Weights of a small model that answers yes/no questions on an image's attributes: encoder depths [2, 5, 5].
Rows from block 7 of the image encoder of a small model that answers yes/no questions on an image's attributes, named by matrix and row number. Rows with one number belong to one neuron. Each number is 128 + 32 x the weight over its row's rms, rounded and kept within 0 to 255. All counts start at 0. Numbers have three digits each.
Before each neuron's rows are labels from the 100 images, of 14848, where the neuron reaches its largest size: "top examples" is what is common among them; "peak on" is the class under the peak. Only what is clearly more common there than usual is listed. The data: made-up road signs on poles.
# gate: MLP gate (encoder.blocks.7.mlp.gate.weight, 672x256), inputs 128-255
# fc1: MLP up (encoder.blocks.7.mlp.fc1.weight, 672x256), inputs 128-255
# fc2: MLP down (encoder.blocks.7.mlp.fc2.weight, 256x672, transposed), outputs 128-255

top examples: 30; 90
peak on: face
gate.599:126163161152118092145166138171137077136129104180155091154119102118125160074152158185157122137100124154121212132193160113154103138110071109134173143093141122153124151155155154144083166080145132145147145087116136149134119105111116126096097191120043120159162105123140191186116093152072113113113121106147145131110087142085149114151080076090129170094110102094076159152134180160076130135127
fc1.599:124100061180164116161123097119079142148102072169143116088116055146185141135135155231137135137125146081175164100161156124138132171136088131110151102124158142150096142155125146205060133106157131161168141142169119119143114115167140112144194172144080130143125155154131106113132225116085146154115142158137145159055133137109139116166114104135117091154094132122116098142086148099139182105136
fc2.599:120079108142093175132094120201174116074148124120094189116121125110126223139097160173139087077112099142117103143104159148156117087081120125196096146153181130174089159119094111106153161136135125074155101106157135178131113148111160149171171149154150133182165136129082112131094100137132168157102146131157134151053123131091166119086117104125138166149160169139147137122059120118166098118148

top examples: blue face
peak on: face
gate.465:113124133117131095112153180118152140129110125142150097128056129145171144117119114132130086146158088089110188179084180123162131126109133139238146143143132159119132144159109155096120071075110159083170100113194135144123086184179134101107159110115125145204132129134118132145112089085162132094116072110079194141110095134114117095081067127120134166081120121185119051115129169141086104158143
fc1.465:096113123057125107122130154144140102084151115134158105144088098091120112196058157129129125174128155087180164176099141111180133122151111134116164055167146138139100146183147147094126099140095182124113111110089113183126078113032127148065122129114124091134117134100143155041138120069156075105092126136134167161106163163117156162161117085109131116162112132132095128122165125171125152176139
fc2.465:106110163134095121158087100147128122162070067091113159118085132117121147110151095125139197074128109083151120079065110103141174113154176064119133148070063145123123178091151158180155156213101157153089140176097107115124132137141174128146140097177173110128132095151156113112155114172186172183129055171124148121121088118096103143178151120132121063100119120154102134119123156083151122113101

top examples: 30; 20
peak on: face
gate.401:127094176136128122114124111164157083109125071089171131110138098155173135196158139162115183104124132123111144107120114100120246149070124157154099140106118148145157106133067091144139075148105104163131110114170145187126082156127186100149132164123176172151099145153133109151070103168137112143044178166195113114138157104119094140153180068159153113126175163085159111120148102121100199111094
fc1.401:166188126152145126168157099101092187134143199170155045146109177109099139081084103095107124163144129130168117135116121150132064131203128105142112167103118154115110070140139154116137135141108125069142156134111123116153131061155120115105123193107071115121158160087119161110141112132115122147188100103094097131151072127124169159056137149133076135154165151126102127105092161143130092135180
fc2.401:181117124117173084135147120136155143129091113161148147144128130187113148151207087097179127096129105206123183081114154111072099096093170169100120112151168170133146157128110156155157159106155110173104155199136152164108153139089123168120103137088094133152117176163077128132140140074129106111145118132097133192166186108121124122181106139103103182130156176146199137097131122144138165134084

top examples: blue face
peak on: face
gate.577:142155101148059122181117064145134165087142139137144151100177125185097156137100138100137053143076157125151107184154114157102139115147107180190087149156112146094109127104118159081184081103143155106129096117130097134140116116109068123120111139118205082072125156114127133158123103163091093140144148128137122139124083125154153131083169139167113145070142060098139141129108090121119168180128
fc1.577:113104179107080110157115141144093140120165179134153154123094091117078168188091094096081062101078145087124151141080102172178103114071129166139104097156116158173140139130113136141182159159091167117172148179135133132131174116139154115139148186149161119060132118110185136106154103160080143097130192147147116136120088167183129151101116067083115144113095113108116167105108124078136139151113
fc2.577:127136128111113157186156131066231097076130102115159118137073132113083122168095131107104106121139093148181116154135090118161147097156128120126163160135128153101094129133172109156105109217194138146102067110143096097148151128148152149129136106180148106126093066145093115153149111122202140154100143129133089159189113090092104124161077086067145142146163132168129129098166104129120161137148

top examples: hexagon sign
peak on: face
gate.356:181131144138096138173168087198137133127097159141131109138097087138197121179159112129114136040118141144069164064146144192177094126103164086087113103109127170118177187128160108087159134113145127132159135126149125202151140050183173096153122140087190082118080114105066171156116172078162085136111139117158126129085173134121036123144157129210115108096103121112134123160096114109136060139144
fc1.356:145145051101130095134135176155100084099127107153175103125163159106073134072074135160113071179183134076138158153145168063104144127126132128087128178199078081130161121127094147134133159090141068107102125163129121077097061112113111088097145112076130107092131126171234156138125096178121127108183088169088121092133162104144112077135075185140113146130167156142092082133144168107102110144122
fc2.356:051088106142118113112032159163140101147142123132110183107140172188073151057129064135147119146088163098080094145099110165158122120102137106126116090166183161130127138144083163096111099137133156082109097110126112195148110151176102145130104155091154119113164178103143139134128141180145147106219158072132102132091077128108116141128135195183141115178123150117076034090132134133121128111156

top examples: hexagon sign; struck through; brown rim
peak on: face
gate.293:196154188097138181126149140106145118178137104118158141166163136117118086168066162119092138090094079183113105172127119149128081146085091114116074108116154155057106109162181149114194122135131114120165085126157059121089182143127176201172150112092143177164162139123099113145143181112111143098055112145131103109159129114143146183105167171096072159128159146103130124063108177105192136114208
fc1.293:139158130139134125122081115100109129072136086107175125107154138114088091096130110149089098073082183121130188171107149132128100193148100166153110085123119116135099094097193136181151160153109092094132100124141072132137162167088135151151066151133098171124161146113052105100136104151102099150115031086096030170174117141099124152142071145141086160145094113137150107142036094136175070146127
fc2.293:186140069082104103159120141117152118087146095109104159112161178120095077145123145099217114103128114141106073150139133122120117124146116101079140118112151110187190101130126116176114181117092172091133100104080114167139108105152104120136094108141096141143111118143114149161049136072085079109149089104081136133129131156184130117126160160174135071099134168163156111169137090144146113129104

top examples: blue face
peak on: face
gate.544:187166149113096075122069145120117180121138114150065137142112144135150134103087118181142166066107067116131087146128179129101093141137104156176092106192139155113168166160202123116136105118142127178146135133124078128122118118101120133154106204103140113182126125113072165150081153162100101200173122087160070070084127158110075186190156155135127097065065078095133097153095117142119156166082
fc1.544:231107154154129146098138104184125182150133176118120109139149128154135183071163168083161121089178066091144097107149153150211081144140099147078102152136100058163116161166094075091088157105113145113155129146102096082126080139131168160129158090126079180136130098097113124156115168127085107100178153152128149103123163133126099126175127109083130096146096169064142175134137171114142164118092
fc2.544:140158125067094073147089155174110126156172143130147120114143101122119112113110143123110111117077150135184123155105164190167190152175172103107174159175081165119115126151156140183133103102112131104091122122129170153134165136118079118133073122079178126109108184169135149107108124116144104157117124112173143135163163102117124135096133122157088084119148138098123174120121164083159162150177

top examples: blue face
peak on: face
gate.269:123151076110084110120142142169107152149097143147141132148211113134137111055109147171167196079121134136108094115125149108117121131142116054104070100144107167124174153180179151134154163142098174147186117057145088123124063157146186141133172148137152123157112080096132124139100112092089067105171102089107164143194129162095152116098145120131083112093142136028150103088142061158124188105124
fc1.269:090101158184132180141149087092134113151122128145121114123182122117103094113081134112151119129128120158136122132099145155104117048100148116129196159109207105186129142164123142123091080159095142061123140100110124137083184087169094139097133117047115121088172146131169076134134086095195188106053102119157098171158167128159118100134147137110109110169148118134148137116117197134154109078134
fc2.269:152135147108116126128104129104193112147112156085189114081142093136130139023098097078159102220111087134149102104111166172140095137121093168139114152170131117142161167121157118089126167130197173103202158100125172110091168131188139108056153156106135104104135081100127127137112139121117189083103068121106159124142056122078106100126131141117136149122095097139096154196130118144117151105101

top examples: blue face; green rim; purple face
peak on: face
gate.38:179114160141108090116142096147121128111199148119070150142131132175084134092102180137154160162115097159106128082082132158145133058141116138132169065133109164136115129074139131107128132138116115149142132112141143155156160128117099158112207103108165164092126013134155143192119134186149153120190127135105145081112132107134150137111059126089142141147142149081125133120110142059122162141165
fc1.38:111071122198164138084170104135133153102216139103171125116087109168139107190122081080101125121129135165128108137088115137084134163115141066170115105083163111150130094162159108164137159162138197144120102086100144160193109105148141096172127111132140098135163121079104170125124181189075119133119107134094149127134181102140168148140093127197103114133211161091144101174116177132122179110079
fc2.38:144108147167123121103140132132109156092088141151138129116141140139153160091166068113152112113109144066113140116149025146168136068103152157121092173155128147183112123123141145143187089171116126103119163173150087098142121132095165098125106098128130106135036191153118152161188078140185152164053099178164118165109132129126132130165135068167167115117110099141140184072154157104072125120065

top examples: 30; 50
peak on: face
gate.262:124101097057124151143124163145124142117135137138143126094095081083069122099135134119131085201173163157164078082097143166142122138120095114148166112109159103112171075144115109143076126115057075116101146181154100093131123097123106018191123149121108105172125140156100088093108101167135107104151143108094099166125124128152133154155108133155087138156091114123212123117101145107163169138125
fc1.262:172137062042126142158145119141153089101122127110084099186068096149094142096144126137117081197125179151101087058141159091112117141080092119120137103146141074155169145115110132130087106119098082099150113166157108121106148091130106078204115174131072127159141132148127089105049132154096087101133105135100160130099135106170121154203114126131128183127121107072166039152135132127155154134167
fc2.262:173164133145179134128115150079132135119099045155147132168116166098137122070140127170109120219153048067095107083041056131098142116130152135065163132183152137182144162165138159113103084113122149138150143179128174150204121097192116150157057124145112095085154089080116089125114122125102117133082177168105179115139078102118153198111133124150125137101202117139116135151139125150114114132092

top examples: 30
peak on: face
gate.565:158156086077145119197125134106139137145164145140157122100126131131160106150164113138171114121139047178125131134118152155186109147104192086099151108144121179142171131145143167127185117116102156044078142130074170155147154081129153109090231121152113117166114070114064112137079169192142206123169129116075143140118141178115156102151119117104058189126132156134159114157102147086194117188113
fc1.565:146102105053083111132130133092149131177201104133111126123169095114128145112176175100090120123080094173095176136105153100138140061148127146117140131152130123102110155121096086149132082163127158151145116204122170132178115100081095095167157125140137161118110129104110161109068084145182123163143135125120111097121151147128165110143163128109081174105112152156145136135123083092135065142097
fc2.565:128196076141113173177149150118106130124136137077209125158105100184129117122127159152083082099184127105075127091173154151172091173148099100176093103097104101113137100103137120136105150112126187127093121152099088076109172159150110091126147123177077123094169144177083121098184110126084130093131099100087125167139178175174163211165188147110107165057123152172139138121105125131127128123119

top examples: yellow face; R
peak on: symbol
gate.37:188130162113196159153193130055128106134073087114097089151129142162139159132123108132138126140137193188148150134230159143097088151093088195129099082109062185113149100073135164110110139132119093136135136119131136116104136133174088126081181144134181123122135143187167069116135116164093145100145176127155102117093135149148104131151151101129117072066097134080087069128123090077168129159199
fc1.37:158120099112144141128174140089124137155141148153068098165108132169131117099119144180127081181111163110139093128169119064110146134117163168114142156124088166140139101149098157100127149124159131117147091195092174146165160127219109118172196173096157109127132140149079135135162113125178171104179144162156183121083113121160092110132154051116159151056224130152117148140071084152130106137207
fc2.37:108120138150126139113109109119183123136088180124132040111163143179125106124097104127129106115122188144094133092106188067122177139132156130112116102136104105118123135098150092154090139133132173123117089138162150125136139194132180133141145127106178107159117100164136178097072094154134094136100145111151135143181169114121168125129065115138150111066160103077136101119134116135185137159133

top examples: 30
peak on: face
gate.522:173109122182155094156069157059152178109135124180152121138126120115119089159162177130159126120071090110109136102137117145139145110147104125145090152127127172160120053126071146178109160151163145103099162176113161151144117131117125143129118102121048113146151128101165151118134158104123115164151117074143155153130115194166053153119100162166133137131153134122099146058133187063107185084168
fc1.522:111129158109110040145099135104118171123133144160119152168102072127168091145078141170162117122119116108094124123194093118145151172086146090148122126129132171147188105116100137150116106063154114082074146160156152118131105105122124146079098075074140170166138137048100120122115132138091131142153130054101110135088159139115102177163082186156128134096179099149115187081109159103151200127103
fc2.522:133083146150151115126136098109167097145121122147112087162128125080095121117142119133152122117140088105151107094067125146110128183100112151109158066112159068098117077195146144098064110134156117136130128157128141073173152093114177116091143163097170116145064136096137158099126099070142076145136100138149136177159103071109142194087140185130100084079088128100091148132128147098138115121129

top examples: hexagon sign
peak on: rim
gate.626:070188068099114102165137138055104185152098090053137142149117150095110093169098075150113187091123143148168176106048173104119135146101132124146090188124116118178156137121172117120123157123055064127144121151133108195064081133113115143129220169120062088181129128122152121105119091168124160103134095140133152163166075143112128126106119051086060119118146134105155118164148170143127024140124
fc1.626:137169098109113102142188140090121145209174123089179165100149156120180127113153119156105149108095088109126114119085130076145167156110135101150129079133141134113114126126130106179120122119122105089105173197175132163101071127203173091123157156142111116180203088127146097084077123146081152140180105115102121117167112124125115137154105095113117086178113153148123098156107103164121087111103
fc2.626:100152145088099037167169072140148157155189163147125091125082137149130142127170098062103144091082147122098121093127182148184084107120140227149116116116116086102116130113119139111109119136169099168059149111155188179188128102155103083164125175123177130115169080137115133145130128137122098124073126156157104098137124100090150181131109095156125115104156115159089147114154112145116119136176